A small autoregressive pixel model, trained from scratch: layers 8, 5.5 epochs.
Rows from block 5 of a small autoregressive pixel model, named by matrix and row number. Rows with one number belong to one neuron. Each number is 128 + 32 x the weight over its row's rms, rounded and kept within 0 to 255. All counts start at 0. After the name is the row's rms in percent of the matrix's.
After each neuron's rows are labels from the 100 images, of 14976, where the neuron reaches its highest value: "strongest on" is what is common among them. Only what is clearly more common there than usual is listed. The data: abstract colour fields from 500 small random pattern networks.
# fc1: MLP up (model.blocks.5.mlp.fc1.weight, 1024x256), inputs 0-255
# fc2: MLP down (model.blocks.5.mlp.fc2.weight, 256x1024, transposed), outputs 0-255

fc1.503 099 [134  95 124 156 147 126  87 141  75 129 120 211 142 128 107 112 124 155 170 148 157  93  25 131  81  93 138 128 175 103 131  91 129 140 129 101 150  71 105  95 164 145 105 130  92 133  65  48 124 132 146 126 111 106 141 131  87 169 131 160 194 148 162 153 124  73 160 131  72  81 162  92 121  97 146 152 137 148 135 111 123 105 181 131 113  90 129 149 107 162 145 172 127 123 143 175 156 154 143 164  92 127 183 155  71 148 160  91 135 137  85 102 146 198 118 134 182 166 157 157 132 117  88 114 148  89 104 125 120 134 116 107 106 142 155 143 180 104 151 107 178 140  78 113  81 179 126  95  81 179 154 175 101 124 177 110  61 131 115  52 167  99 119  96 130 143 130 141 169 112 165  79 146 135  89 164 165  58 112 195 162 107 141 123 150 153 181 140  76 130  74  66 110 116 150 114 162 110  73 117  95 151  70 126 129 115 188 126 121 105 151 173 132 111 153 119 194 127 115 153  84 156 120  97 126 130  91 139 130 128 140  99 104 147  85 102  83 148 154 170 148 147  79 187 165 165  88 134 154 115 117 143 139 102 182 135]
fc2.503 098 [157 134 124  81 165  61 127 159 142 153 113  88 123 199 161 146 115 102  61 142  92 151 233 190 165  80 122 156 133 151 109 114 144 119  84 150 143 151 129 160  85  58 146  96 195  95 149 188 182 154 145 127  96  89 160 102 109  65 110 155 130 115 119 119 152  82 103 130 132 150 124 145 149 134 105 114 109 153 157 138 125 132  85 112 148 119  72 169 165 171  68 119 100 124  98 116 164 107 123 103 109 117 112 148 128 117 156 193 114 122 100 154  92  90 150 100  65 121  80 129 131 174  65 178  84 130 124 118 117 163 102 138 129 153  54 173  76 166 121 144  61 177 201 128 125  93 158 102 148 105 120 131 170 137 113 155 122 142 151 178 121 145 170 107  68 131 127 167 133 166  40 168 139 125 129 142 112 169  93 133 122 156 147 144 150 139  97 157 154 162 144 134 143  97  88 145  93 174  97 112 145 167  96 132 109 196  93 152 106 155 159 164 131 163  96  71 118 162 137 126 102 112 145 149 167  70 154 157 143 115 118 198  88  87 102 119 148 127 112 113 171  93  86 163  98 131 144 153  97 101 118  93 147 152  97  99]
strongest on: mostly red

fc1.340 104 [125 143 185 172 106 131 116 180 117 110 128 190 109  97 110  38 135 133 147 143 107 178 132 107 112 101 118 132 109 163  95 114 157 126  62  87 125 110  98 123  48 116 107 144 103 146 180 154 145  74 108  86  59 175 126 118 105 165 187 112 166 132 165 104  55 139  68 139 140 156 153  73 141 129 165 108  70  73 108 148 150 166 177 158 112 112 145 179 133 112 154 166 191 134 229 119 121 138 100 155 172 150 132 137 171 110 139  83 116 109 134  67 139 141 171 121 143 135 178 122 118  88  92 112 144 135 119 155 133  82 140  91 149  71 125 133 145 148  75 114 123 120  95 116  88 151 107 189  54 146 104 200 102 139 144 116 151 108 151 172 106 116 136 233 156 153 145 105 130 120 153  72 136  90 126 148 123 163 165 119  84  81 124 128 148 146 135 152 121 135 157 154 133 164 162 148 130 122 101 112  98 143 143  69  84 127 103 131 162 123 155 122 117  96  89 151  76 146 119 116  76 165 112  99 128 149  91 145 176 148 106 123 141 169 116 179 162 139 165 135 103  73 143 176 129  73 160 106  61  99 124 111  97 118 108 120]
fc2.340 106 [149  61 155 124 170 166  98 178 147 129 159 127 132 192 149 140  73 145 133 136 114 122 110 165 105  82 114 115  89 126 101 130  93 184 208 120 123 144 106  93 130 110 165 114 141 115 154 137  54 149  57 158 140 125 153 140  87 140 103 114  90 124 147 166 109 140 100 169 165 171 110 173  82 149  95 122 153 101 138 134  82 150 148  79 117 131 142 102 121 128 119 165 143 138 131  94 187  86 104 108 147  85 132 110 121  32 139 117 136 158 131  92 218 150 142 167 110 104  92 165 152 128 156 104 127 106 149  44  57  84 126 155 164 198 139 140 122  88 100  63 139 167 138 126  95 115 143  88 126 131 132 133  89 104 160 153  77 143 111 170 188 152 201 109 145 185 103 134 119 156 130 139 134 131 141 163 120 156 146  86 182  93 137 167 103 120 142 156  47 154 172 109  57 136 123 125  92 113 106  84  90  77 190 140 175 154 148 119 170 111 112 142 138 137 113 134 105  96 135 127  64 151 174  92  74 144  87  80 157 108 109 119 142 142 108 148 155 105 167 152 138 175  96 167 158 175  89 105 105 153 113 135 152 134 105  88]
strongest on: smooth

fc1.185 097 [ 70 123 145 152 177 179 142 151 111 146 156 158 100 165 140 165  37 111 131  69 160  92 111 141  69 124 125  89 140 119 151 147 155  85  98  97  90 101 180  85 145 113 117  95 175 148 134 146 154 130 134  96 119 143 152 149 117 168 111 113 157  67 147 111 122 138 132 142 127 112 128  83 126 131 174 107  98 107 189 178 162 130 125  96  71 110 151 118  51  96 145 147 150 175 150  91 131 170  79 167  75 115  93 152  96 164  81 120 190 110 152 129  94  55 158 145 114  86 126 111 144 141 170 163 131 141  79 166 115  86 178 145 147  93 122 103 154 153 144 153  88 175 162 141 132 155 102  87 103 162 110 155  82 183 100 107 127 111 138 143 110 115 165 162 105 106 117 100 125 187  91 124 115 141 133 110 176 173  89 139 115 151 118 189 184 139 119 148 184 152  33 129  79  95 104  78 161 115 133 120 143 169 150 108 194 180 110 146 149 111 105 113 124 151 124 174  76 126  86 131 101  99 164  93 111 129  71 110 155 109 127 141 107 148 124 132 118 159 112 129  85 155 120 105 139 110 179  88 104 130 133 105  79  94  77 239]
fc2.185 097 [165 175 116 198 107 141  86 134 139 135  91 121  92  93  80 204 135 102 132 142 128 136 159  74 169 132 100 140 150  64 112  91 173 129 155 131 104 101  96 153 114 186  69  77 148  98 119 132 167  87 114 124 160 143 139 155 115 120 164 131  92  94  46 145 114 102 139  81 139 140 118 187 117  99 111 196 146 125 114 139  41 145 116  93 114 102 151 171 138 117 125  83 137  76 120 118  84 100 137 119 170  82 106 123 174 109 141 141  42 172 162 175 148  43 138 119  91 116 120 154 154 135  98 125  92 165 136  95 198 135 148 120  82 163 138 131 103 100 108 108 112 158 158 108 135 167 141 148 147 127 128 141 145 156 114 154 153 116 108 166 113 131  90  78  73 129 126 147 138  99 150 161 187 101 147 116 132 123  88 114 120 154 111 124 129 162 115 135 117 151 174 109 167  91 140 133 104 144 131 139 148 166 109 139 150 118 140  98 127 143  96 191 188 134  89 133 160 129 133 144 167 163 153 172 104  80 146 201  79 158  34 116 123  75 150 218 153  82 143 129 102  88 104 143 142 161 187 188 126 141 106 143 164 134 180  77]
strongest on: smooth

fc1.698 094 [170 138 107 154 161 151  90  75  69 116  93 129 128 157 177 159  93 195 152 136 156 120  96 129  77 119 151 100 190 119 112 152 126 211  82 123 109 142 158 123 121  90 224 135 111 131  89 114 120 152 110 133  87 185 108 127 135 102 135  82 134 136  97 115 150 166  86 114 123 130 135 189 198  78 129 134 151 135 146 150  88 156 112 156 123 151  95 174 130  76 195  94 137 117  99  83 125  76 138  65 119 126 158 164 142  92 120 137 126 130 141 106  98  96 132 121  87 124 151 129 134 137 213 134 161 115  77 186 138 126  80 132 124  89 140 105 125 120 122 197 152 140 142 115 145 133 114 155 165 134 122 125 153  95 173 116 133 112 162 162 177  86 166 126 152 124 125 143 147 119 217 141 113 142 129 101  77  78 147 171 153 121 133  64 133 153 168 169 140 126 133  86 134 158 148 164  92 158 115 115 124 152  71 133 114 159 146 106 142  63  73 111  75  94  95 115  85 163 128 159 130 110 104 104 165 124 124 145 148 196 138 104 148 128 127 113 187 110 140  63 101  54 128  69 196  63 144  47  94 104 114 117 119 117 152 149]
fc2.698 107 [123 156 134  63 142 118 115 146 125  94 117 182 135 114 105 135 114  93 126  92  95 163 177 106 183 165  33 113 136 146 122 119 162 102 198 134 121 105  85  94 123 124  50 101 122 106 226 117 109 149 137 145 177 122 105 123 165 130 111 193 133 135 102 140  80 140 167 113 145 133  84 135  94 125 177 121 102  77 154 142 129 136 155  88 141 150  94 128 189 175 100 181 136 178 157 107 139 120 158 130 165 115 128 126 137 149  45 153 114 107 178 158 141  79 108 160 120 115 113 153 108 120 131 116  75 126  69  97 128 148 145 111 134 142  83  91  87 121 204 113 152  91  87 151 112  98 106  86 129 141 109 116 110  91 156  90  87 172  83 141 130 153 148 124 193 116 219 160 158 170 126 159 158 127 110 102 116 116  85 132 111 106 167 125 124 135 145 126 173 130 119 115 146  92 176 144 117  49 130  92 118  98 156 148  76 128 138 165 100 158 171 103 219  86 125 115 125  92 120 107  98  99  69 147 104 195 201 111 146 121 114 138 167 149 118  78  91 151  99 130 115 161 144 199 114 122 134 160 139 152 143 137 164 178 155  84]
strongest on: mostly red

fc1.764 093 [124 139 206 151 133 152 116 103  97  69  91 125 130 128 136 118  73 170 128 159 113 139 118 179 153 120 102 108 149 161 124 141  80 127 137 167 127 113 142 100 104 118 118 148  74  86  83 106 120 138 112 164  96 127 108 116 110 112 124 173 145  89 146 198 100 109 120 172  65 195  95 103 156 171 187 142  99  96 220 155 134 158 106 146 152 157 118 102 140 168 111 171 114 110 109  98 168 136 146 153 149 153  78  95 119  92 166 161 140  87 131 129 108 101 221 147 156  89 131 113 146 177  69 116 136 147  95 138 126 155  97 141 147 121 147 123  90  95 149  87 101  49 115 129 115 110 129 127 116 180 121  97  73 129 125 147 165 134 101 165  97 151 155 145 121  51 101  85 148  91 124  95 126 108 127 104 118 108  82 165 180 122 207 120 136 128 151 162 106 160 150 113 144 104 128 126 108 136 146 220 178 108 130 134 118 166 169 100  71  95  89 143 127 137 111 152  69 218 129 130 129  74 130  60 123 125  99 141 164 182 123  86 175 176  96 107 163 116 136 150 172 169 154 146  80 151 115  84  50 140 152 170 122 107 112 153]
fc2.764 086 [171  86  80 125 178  73  99  60 117 160 147  95 107 113 169 135 118 172  93  90 103 133 146 110  80 120 130 118  81  78 138 127 112 114 158 127 105 144 129 118 146 144 171  59 165 146 146 173  63  90 125 122 117 144 114 168 161 138  98 120 104 154 105  74 165 121 131  94 138  89 136 143 115  80  66 114 140 130  78 132 173 118 104  95 103 110 162 203 124 101 166 123 171 130 166 124  77 162 189  75 137 127 141 132 150 170  99  64  78 198 127 131 149 153  65 174 101 129 147 151 123  84 134 150 167 136 106 101 160 136 135 149  98 175 101 154 141 182 147 178 105 139 147 127  92 139 151 114 147 182 130 108 179 163 224 149 143  96 178 154 135 121  86  27  90 141 159 163  93 156 107 132  93 139 122 110 144 129 157 112 131 154 119 139 115 111  73 135 167 104 119 140 154 150 144 104 163 123  92  90 106 113 101 117 139  84 129 145 168 138 198 127 163  92 107 140 165  55 146 167 144 129 155 207 161 110 113 152  94  86 123 148 102 104 140 120  91  43  80 103 139 115 108 104 135 144  83 137 174 143 148 136 143 179 131  99]
strongest on: smooth

fc1.567 098 [156 173 132 152 112 192 170 108 166 100 126 133  88 167  97 112 111  99  89 165 171 116 108  96 192 126 105 147 127 120 125 167  83 128 139  55 120 113 128 149 128  99 146 114 117 118 140 204  81  95 173  86  97 136 179 112 150  99 141  81 126 131  56 151 171 107  89  74 104 119 116 125 134 128 142 172 157 123 102 106 227 157 109 134 123 181 101 116  50  96 136 138 150 133 125  90  88 135  43 133 132 146 171 104 125 129 116 111 156 117 165  91  96 175  75  90 112 109  73 103 145 140 135 135 140  97 142 113 149  83 146 144 109  94 137 110 124  93 137 163 139 133  81  98 136 131 109  68  70 174  96 143  94 140  89 125 148 165  89 142 134 133 139 175 134 173 160 122  72 163 148 125 133 112 138 121 116 179 113 121 122 129  99 213 117 187  56 109 191 126 145 110  79 105 106 119 136  96 186 113 106 126 123 119 111 172 172 136 160 133 165 153 129 193 151 167 138 164 151  91  91 113 101  94 102  84 168 116 181 119 101 133 139 132 171  93 127 138 139  90 134 126 110  93  90 170 194 161 149 220 163 151 178 150 105  96]
fc2.567 099 [ 35  94 156  91 163 110 113 153 175 144 102 140 172 128 205 131 106  92 123  74 139 138 156 158 112 129 102 172 105 133 157 205 140 147 175 131 154 104 103 102 134 169 124 130 155 111 125 111 158 163 119 222 149 115 147 152 119 160 145 164 161  92 170 141  66 150 127 199 146 145  88 130  90 201 155 106 160 127 124 124  79  59  83 147  83 128 146  91 136 149 110 130 105 121 129 119 125 134 157 121 162 151  73 135 137 116 130 174 106  82 178 214 163 121 144  86 109 168 159 192  95  71 155  80 122 182 119  99  89 148 131 160 147 149  78 143  88 113 160  85 150 145 159 117  89 132 148  90 203  88 159 104 156 123 205 100 170  91 103 149 146 133 122 160  75 131 104 159 117 122 101 125 126 166 139 148 155  77  85 121  46  99 113  89 135 102  66  63 163 155 110 119 107 150 140 139 199 125  87 105 135 135 121 131 139 130 115 120 137 121 141  59 114 153 119 143 140  96  89  80 129 172 162 166 192 104 146  99 127  56 131 128 151 110 130 138 116  97 125 115 119 108 138 125 133 120 101 129 126 111 105  97 109 145  97 136]
strongest on: mostly blue; smooth

fc1.191 098 [127  95 106 147 124 146 110 115 167 148 168 113 116 138 113 197  99 104 102 118 113 150  84 107  45 138 131 138 152 114 118  93 133 155 206 150  93 114 122 145 124  93 120 136 134 186 150 144 162 107 100 165 157 115 193 115 111 155 161 132  99 199 153 120 122 128 152  88 146  98  87 122 118 187 106 119 127 130 136  98 125 109  75 127 210 113 118 142 143 177 125 141 133 140 167  85 184 125 133  62  93  97 177  67 100  98 150 152 127  92 168 141  54 114  95  32 123  34 124 160 102  84 186 102  90  97  99 143 139 146 107 127 125 125 149 126 128 161 147 106 147 121 119  88 119 146  83  82 110 146 155 113 128 188 118 165 143 176 141 117 111 153 116 120  96 170  99 131 133 118 150 143 135 140 148 187 121 106 173 158 119 127 110 162 149 112 159 131 152 118 147  61 191 186 164  72 120  94 154 163 111 144  21 155  90 119 118 217 146  81  87 102 107 145 157 133 123 149 133 115 136 149 166  71 130 133  91 128 109 167 133 123 133  97  95 117 166 106  85 140 173 203 153 156 101  76 128 118 136 139 122 161  88  81 110 124]
fc2.191 105 [112  92 106  72 165  86 125 170 184  95  87 151 175 108 164 113 186 111 132 162 136  72 127 165 173 162 112  92 107 150 147 193 195 135  85 137 135  58 105 102  75 173 123 126 122 107 138 124 113 140 119  87 146 112  74 138 134 153 150 143 178 147  85 200  60 133 141 142 153 128  96 143 123  69 177 128 174 102 144 138 187  99 107 139  64 142 142 172 144 118 129 147 159 153 106 126  99 100 133 100 167 158 164 123 147  84 183 102 127 129 110 117 116 135 150 140 105 177 129  83 143 167  98 185 116 109 102 154 125 184 128 108 131  91 148  98 147  99 163 110  73 194 114  99 111 141 109 115 127  95  92  96 119  70 128 112 150  67 162 147 120 151  94 132 122 112 175 104 128 117 116 134 153 113 107 112 105 166 106  79 135 136 106 112  90 181  64 132 124 160 175 162 143 103  83 134 124 141  75  72 181 171 154 111 116 154 171  44  92  93 136 139 176 132 133  89 140  78 125 172 163 118 112 175 157 129 171 102 141 116 104 115 128  97 104 132 114 114 127 165  25  90 131 130 145 172 101 185 147 172  95 170 183 139 112 112]
strongest on: mostly red

fc1.302 107 [176 110 102 191 122  62 131 167 108  80 142 119  78 113 156 101 106 126 100 135 104 117 112  97 192  60 145 191 140  87 132 156 117 103 162  78 133 122 158 123 143 139 132 100  86 106 147 179 114  91 171 158  97 156 160 131 190 108 147 135 146 111 142 149 158 100 107 138  77 135  98 101 176 145 104  94 116 111 151 135 113 112  60 146 142 152 164 135 124  83 155 132 126 144 105 111  60 120 118 136  69 136 138 104 120 154 139 161 150 221 125 119 158 168 143 102 135 146 128 129 166 102 124 177 114 132 127 148 195 129 125 149 119 168 173  90 122 157 142 122  81 132  90 126  85 170 112 166 163 122  97 117 126 128 159 181  89 133 169 120 119 101 138  71 132 108 153 166 128  80 112 139  78 144 110 187 140 119  81 148 125 155 119  92 109 151 153  57  75 161 164 146 138  63 157 142 136 174 204 173 150 164  84 107 159 179 108  96 156  51 114 101 140 172  82 115 120 104 109  95  92 101 179 131 180 125 135 143 114  74 149  91 180 170 104 153  63 184 119 115 198 148 113  43 150  86 124 138 111 103 174 115 125 118 121 114]
fc2.302 112 [134 127  78  61 135 167  66 123 158 172  69 166 104 191 136 138 157 119 135 197 154 105 149 122  94 107 139 151 137 147  76  73  91 138  95 120  61 135 137  78 142 187 133 180 135  83  78  99 172 140 139 127  99  96 142 183 101 127 104 156 107 111 115 158 162  82 148 125 144 148 168 189  82 149 128  92 116 112  78  91 115 134 122  98 131 144  76 113 128  79 124  94 120 143 125 140 135  65 140 146 179 132 114 138 101  71 137  57  83 106 111 153 167 117 123 168 137 166 103 161 141 168 105 131  87 125 120 132 111  64 168 117 116 123 141 143 113 156 137 159 160 169 141 146 158  68 181 114 139  64 110 110 116  47  67 119 105 124 125 123 134  96 137 132 109 129 149 130 147 166 114 125 157 125  76  91 118 172 149 114 103 144 112 139 139 128 105 142 153 201  84 196 169 170 109 182  84 150 131 152 108 143 173 162 107 147  86 120 124 190 124  96  85 142  96 132 109 203 161 142 160 166 117  81  97  97 129  96 177 170 184 128 129 144  66 149 157 131 139 169 102 108 150 135 159  70 156 177 144 152 120 131 108 109  67  79]
strongest on: mostly blue; bright

fc1.85 102 [143  86 147 187 100  55  47  90 121 127 140 125 107 124  92 125 125 119 150 129 117 142 153 152 176 184 193 101 116 117 125 152 141 141 127  98  98  54 118  54  92  73 139 151 124 138  99 103 103 164 206  92 131 120 116 140 147 138 114 208 155 162 164 138  98 174 156 128 115 107 157  98 172 140 147 120 204 189  92 140 168  81 105  53  81 104 148 159 106 174 208 102 141 169 143  89 136  97 123  67 132 118 120 139 145 178 151 161  97 111 153 110 135 125 136 145 148 130 202 100  91 116 163 158 108 124 121 144 169 114  89 119 140 115 159 127 101 121 130  74 134 137 157 113 122 150 107 167 104 159  44 146 114 175 175 111  60 119 127 121 135 133 162 144  80 128 121 133  88 169 102 123 129 170 108 183 130 111 163 121 102 139 123 143 176 160 136 145 113  97 122 108 158 101 105 138 124 127 118  88 103 104  69  88 134 104  83 121 148  98 120 152 156 134 171  77 169 171  90 121 109 157 163  55 132 157 154 147  85 197  92 107  98  92  81 169 147 139 170 153 125  96  60 139 103 120 122 126 101 100 131 122 109 179 164 151]
fc2.85 107 [133 138 157 122 171 139 170 158 132 137 155 133 129  90 173 195 121  81 137 141 127 124  88 128 134 130 100 171 129 108 166 104 133 137 135 101 111 203 144 117  98 140 178  98  95 110  74 132  78 127 169 118 160 104 105 154 133  60 137 113 128 144 145 139  34 136 126 134 118 114 156 134 111 141  48 136  92 114 162  98 110  85 137 141 161 119 109 183 151  64  97 133  73  71  67 214 107 156  89 189 105 109 119  96 175 114 112 142 114 166 146 176 148 149 135 137 117 110 112 128 163 105 124  86 186 100 118 118 104 173 120 140 107 117 100 150 182  22 131 159 105  45 165 170 127  71  92 108 151 159  85 149 101 156 114 112 140 100 148 125 120 128  99  87 140 107 155 164 116 140 118 162  98 120 133 119 148 152 117 137 125 143 152 142 139  75  92 130 130 112 111  66 111 152 187 170 142 136 122 141 122 151 134 153 178 154 161 131 151 144 155 112  72 146  98 159 104 114 105 154 104 116 172 185 111 149  77  97 147 107 119 217 206 104  64  78 110 164 136 132 144 185 187 111  82 134 111 165 159  80 146 176 112 105 137 103]
strongest on: mostly blue

fc1.435 109 [158 140 124 180 129 155 183 134 122 174 147 226 121 140 147 152 141 116 106 117 166 151 127 114 136 102 112  67 143 131 157 171 122 132  99 127  89 102 147 133 150  84 117 102  83 111 139 106  92 150 101 118 129  87 157  95  87 135  66 177 135 155  98 158 126 117 190  95 136 150  94  87 169 166 171 152 119 128 106 120 165 141 136 105 114 136 141 175 125 143 174  90 122  96 159 126 141 135 124 126 129 161 120 103 129 164  91  46 130 111 152 136 139 108 106 114 105 130 131 135 125 142 106 182 118  88 177  68 189  94 163 108 132  60 114 111 114  96 175 150 133 121  95 138 116 118 173 122 120 166 164 195  27  92 157 108 131 135 157 179 126 134  70  99 117 115 131 136 119 234 131  76 124 119 168 196  71 166 127 155  72  89 173 171 155 133 106 142  79 161 180  39 154 136 148 191 103 126 143 143 125 121 114 129 153 157 122 164  86 103  83 110 222 155 107 137  96  54  68  97 101 171 136 121 168 129 129 174 120 108 110  94 154 140 160 125 103  95 124 108 111 110  91  79 135  94 119 102 147 116 145 128 120 110  91 124]
fc2.435 115 [120 198 146 141 149 111 150 112 164 147  95 134 168 139 127 165 120  83 108 212 133  85 112 130 159 171 165 145 177 112 129 113 122 153  88 143 182  91  63 149  53 143 104 137 141 134 158 128 131 180 185 133  76 161 107 119 153 159 156  89 107 198 124 138 133 171 142 178  67 101  65  39  95 137 197 131  93  65 121 158 118 107 128 136 128 199 115  82  78 143 161 118 134 155  88 145 110  82 138  92 113 175 142  62 116 167 115 163 102 129 118 102 140 124 107 106 149 141 106 101 136 106 148 164 103 100 140 109 101 129 114 136  90 131 117 140 200  95 141 114 107  84 161 141 111  65 128 124  87 108 156 168  60 183 165 145 113 128 128  87  69 119 114 195 139 158 131 145  58  85  96 154  89 142  85 112 103 147  79 109 177 123 134 123 131 134 120 145 124 124  90 152 148 123  67 105 137  96 168 160 105 170 119 205 142 160 125 123 152 126 113 149 136 144 159 124 176 137 115 159 135  73 142 158 175  67 145 121 123 117  80 112 155 142 179 105 140 100 194 134 118 142 112 119 120  96 159 118 202 128 115 108 122 173 153 108]
strongest on: mostly blue

fc1.630 094 [130 104  89 113 182 138  93 117 117 174 162 130  99 152 175 186 130  84 164 194 153 135 172 113  79 153 157 149 145 169  84 138 110 146 163  83 146 100 145 187 161 130 141 148 151 117 174  95 139 184 146  82 150 113  75 151 127 112 153 118 139 118 128 169 165 111 180 144 147  78 149  86 178  87  79 127 188 112 138 123 128  97  69  71 111 133 144 175 125  56  92 168 119 153 177 139 139 126 172  95 145 150 166  62 120  88 117 131 152 152 131 108  98 160 134 102 126  97 109 156 158 107 132  53 110 157  64  76 163  77 113 126 126 113  75 102  90 127 126 124 190 183 130 140 129 122 160  92 156 139 132 190 125 146 159 139 162 123 131 157 103 113 115 102 198  79  84 185  76  98 115  94  98 121 120 126 170 162 140 137 162  96 120 118 148 103 129 118  87 120  98  70 103 118  88 161 148 129  93 150 112 161  68 126 178 149 105 160 122  95  62 121 130 105  48 182 169 176 147 168  50 116 142 121 127 149 126 146 117 158  97 184 131 142 129 137 173 141 122 114 120 107 157 126 110 129 143  89 128 147 104 130 173  79  69 166]
fc2.630 092 [130 144 149 165 131 169  74 120 136 113 144  81  97  93 149 178  77 161 160  96 200 131  60  94 125 111 131  91 136  93 113 197  96  99 113 150  83 146 158 100 148 117 127 107 139 110 148 122  96 117 111 128  93 152 117 141 202 144  39 105 111  90 144 116 139  96 159 128  89 146 156 100 104 133 119 115 104 118 163 156 193 137 133 151 129 191 159 160 123 141 131 105  82 182  94  45 130 102 134  53 151 134 101 172 161 157 122 172 140 147  92 139 167 141 180 121  92 111 171 130  85 151 139 125 125 112 157 163 138 147  83 125 109 105 150 146 201 123 106  44 126 127 137 115 147  89 146  80 125 183 175  77 147 131 172  87 149  78 113 141  95 120 148 146 138  95 154 101 120 107 137 112 118 175 162 129 194 118  89 103 101 155  86 117 114 160 134 162  72  90 139  74 183 127 116 122 139 218 110  80 152 122 150 108 154 122 133 188 112 127 141 143 113  46 172  95 127 115 131 134 142 133 153 113 185  76 151 145 140  80 183 140 142 150  85 153 108 144  95 100 137 133 118  74 104 128  73 170 158 123 164 145  76 152 183 130]
strongest on: mostly blue; smooth; bright

fc1.9 095 [147 155 171  91 129 114 166 165 123 135 108  85 114 111 119 136  95 150 141 168 164 102  69 111 123 103 127 138  97 115 113  79  73 133 142 164 142 124 109 116 171  98 127 153  84 154 118 126 125 130 139 145 122 145  38 164 136 130  76 181 112  73 128 156 154 172 134 169 172 110 162 162  93 128 173  56 133 125  63 126 129 106 112 120 140 142 121 170 100 179 137 117  96 173 182 171 156 161 138 103  64  93 122 127 142 149 174 147 117 159 130 121  66 115  95 170 127 148 165 129 127 151  89 131 175 130 138  88 190 171  66 154 133 114 145  56 129 141 146 116 130 106 125 136 109 147 121 138 164 219 154 146 133 180 125 112 105 119 157 137 156 140 163 125  92 153  94 106 106 142 126 125 114 115 111 127  83 114 128 103 150  88 129 150 157 100  54  84 145 115 159  67 204 161 130 128 175 223 156 151 136 123 122 164 148 134 146 127  95 110 114 159 176 135 145 124 158 201 109 100  89 119 187  89 150  67  87 154 153 142 110  41 116  94  53 115 144 117 178  87 123 166  74 157 142 168  95  98  85  82  91 136 109 161 141 113]
fc2.9 088 [143  93 115 167 124 142 106 109  58 121 115 155 142 157 157 150 155 106 152 105  79 168 155 100 116 113 140 100 147  80  82 154 185 160  87  99 164 169  81  94 120 181 161 156  83 122 144 109 175 160 145 110  87  95 169 147 147 141 141 159  61 177  57 126 152  72 141 117 113 134 104  93 156 137  92 141  74 159 142 152  85 140 130 163 136 121  76 146 144  76  78 149 120  87 105  68 116  82 155 118 151 110 129 188  97 113 147  88 115  73 140 138 134  66 126 154 154 108  91  91 143 167  38  92 138 118 134 174 107 122 178 120 115  95  97 154 125 127  68 140  97 127 167 111 135 102 133 172 102  85 116 134 162 148 129 129  74 127  99 152 132 131 104 156 253 113 122 134 176  90 126 127  73 167 159 127 176  78 163  90 132 117 138 118 114 167 137 160  91 176  87 183 107  90 108 157 140 123 102 138  71 122 148 112 121 142 161 159 160 105 207 165 157 156 144 120  63 106 121 121 186 113 139 153 122 207 168 105 139 149 141 157 120 129 202 145 146 161 106 163 128 111 143 147 110 115  99 129 142 133 110 101 163  97 101 123]
strongest on: mostly blue

fc1.239 104 [124  37 123 157  87 106 115  96 184 121 136 104 126 114 116  66 105 145 147 109 190 147 123 141 111 158  95 131  95 160 122 124 180 127 174 205 151 126 176 142 131  98 128  84 134 113 159 101  85 138 106 106 127 119 164 169  98 122  64 168 108 124 163 194 127 109 103 183 131 135 184 108 142  71 189 110 138 110  89 123  15 139 112 104  54 159  94 138 127 113 133 209 131 136 139 137  97  89 155 150 126 111  83 178 161 133  87 130 134 171  83  96 113  80 115 132 165 116 151 120 177 123 153 108 165  85 121 163  96 137 127 136 156 167 172 117 166 116 116  91 111 121 113 143 142  99 138  98 122 121 128  91 138 118 179 100 144 135  97 129 131 130 128 153 160  99  75  53 132 130 116 183 126 159 126 135  80 142 158 141 154 102  99 130 160 169  91  68 125  93 119 142 111 124 137  92 180 130 164 106 151 116  87 144  99 109  85 104 141 135 134 143 106  84  91 139  92  98 110 173 151 143  61 189 150 192 142 164 132 167 162 106 113 167  49 166 184 153 140 176 104 204 130 129 173 143 129 136 151  90 143 116 163 106  90  82]
fc2.239 098 [172 156 112 107 142  71 129 118  72 151 139 137 170 172 199 145 153 139 120 139 133 130 103 132 159 154 139 103 199 110 126  98  96 109  75 105  82 120 102 145 134 130 118 143 136 115  93 178 147  91 122 115 131  65 161 166 168 113 108  88 127 152 111  79 112 161 124 165 128 135 136 143 118 106 122  92 103 185 152 137 160 118 122 157 152 103 147  71 134 121 134 136 118 126 140 102 113 193  87 109 164 123 135  88 192 145 112 152 104 125 154 132  94 113 167 123 161 118  98 171 139  89 121 112  61 158  94  52 128 123 164 107 113 139 121 143  63  85 113 201 153 190 106 172 106 119 115 135 122 109 122 138 127 178 102 170 118 174  84 129 123 144 141 135 162  78 200 142 132  99 142 141 104 157 143 183 104  86  89  54 132 163 132 132 230 144 125 161 103 130 106 177  88 120 116 138 109 124 160 158 141  64 152 130 149 136 135 128 189 138 109  64  48 159  88 162 102 127 132 126  79 127 170  97  97  74 115 119  79 152  95 105 131  79 127  68  80 147  96 109 177 148 177 106 114 137 175 160 100 168 122 155 134  79 127 229]
strongest on: mostly red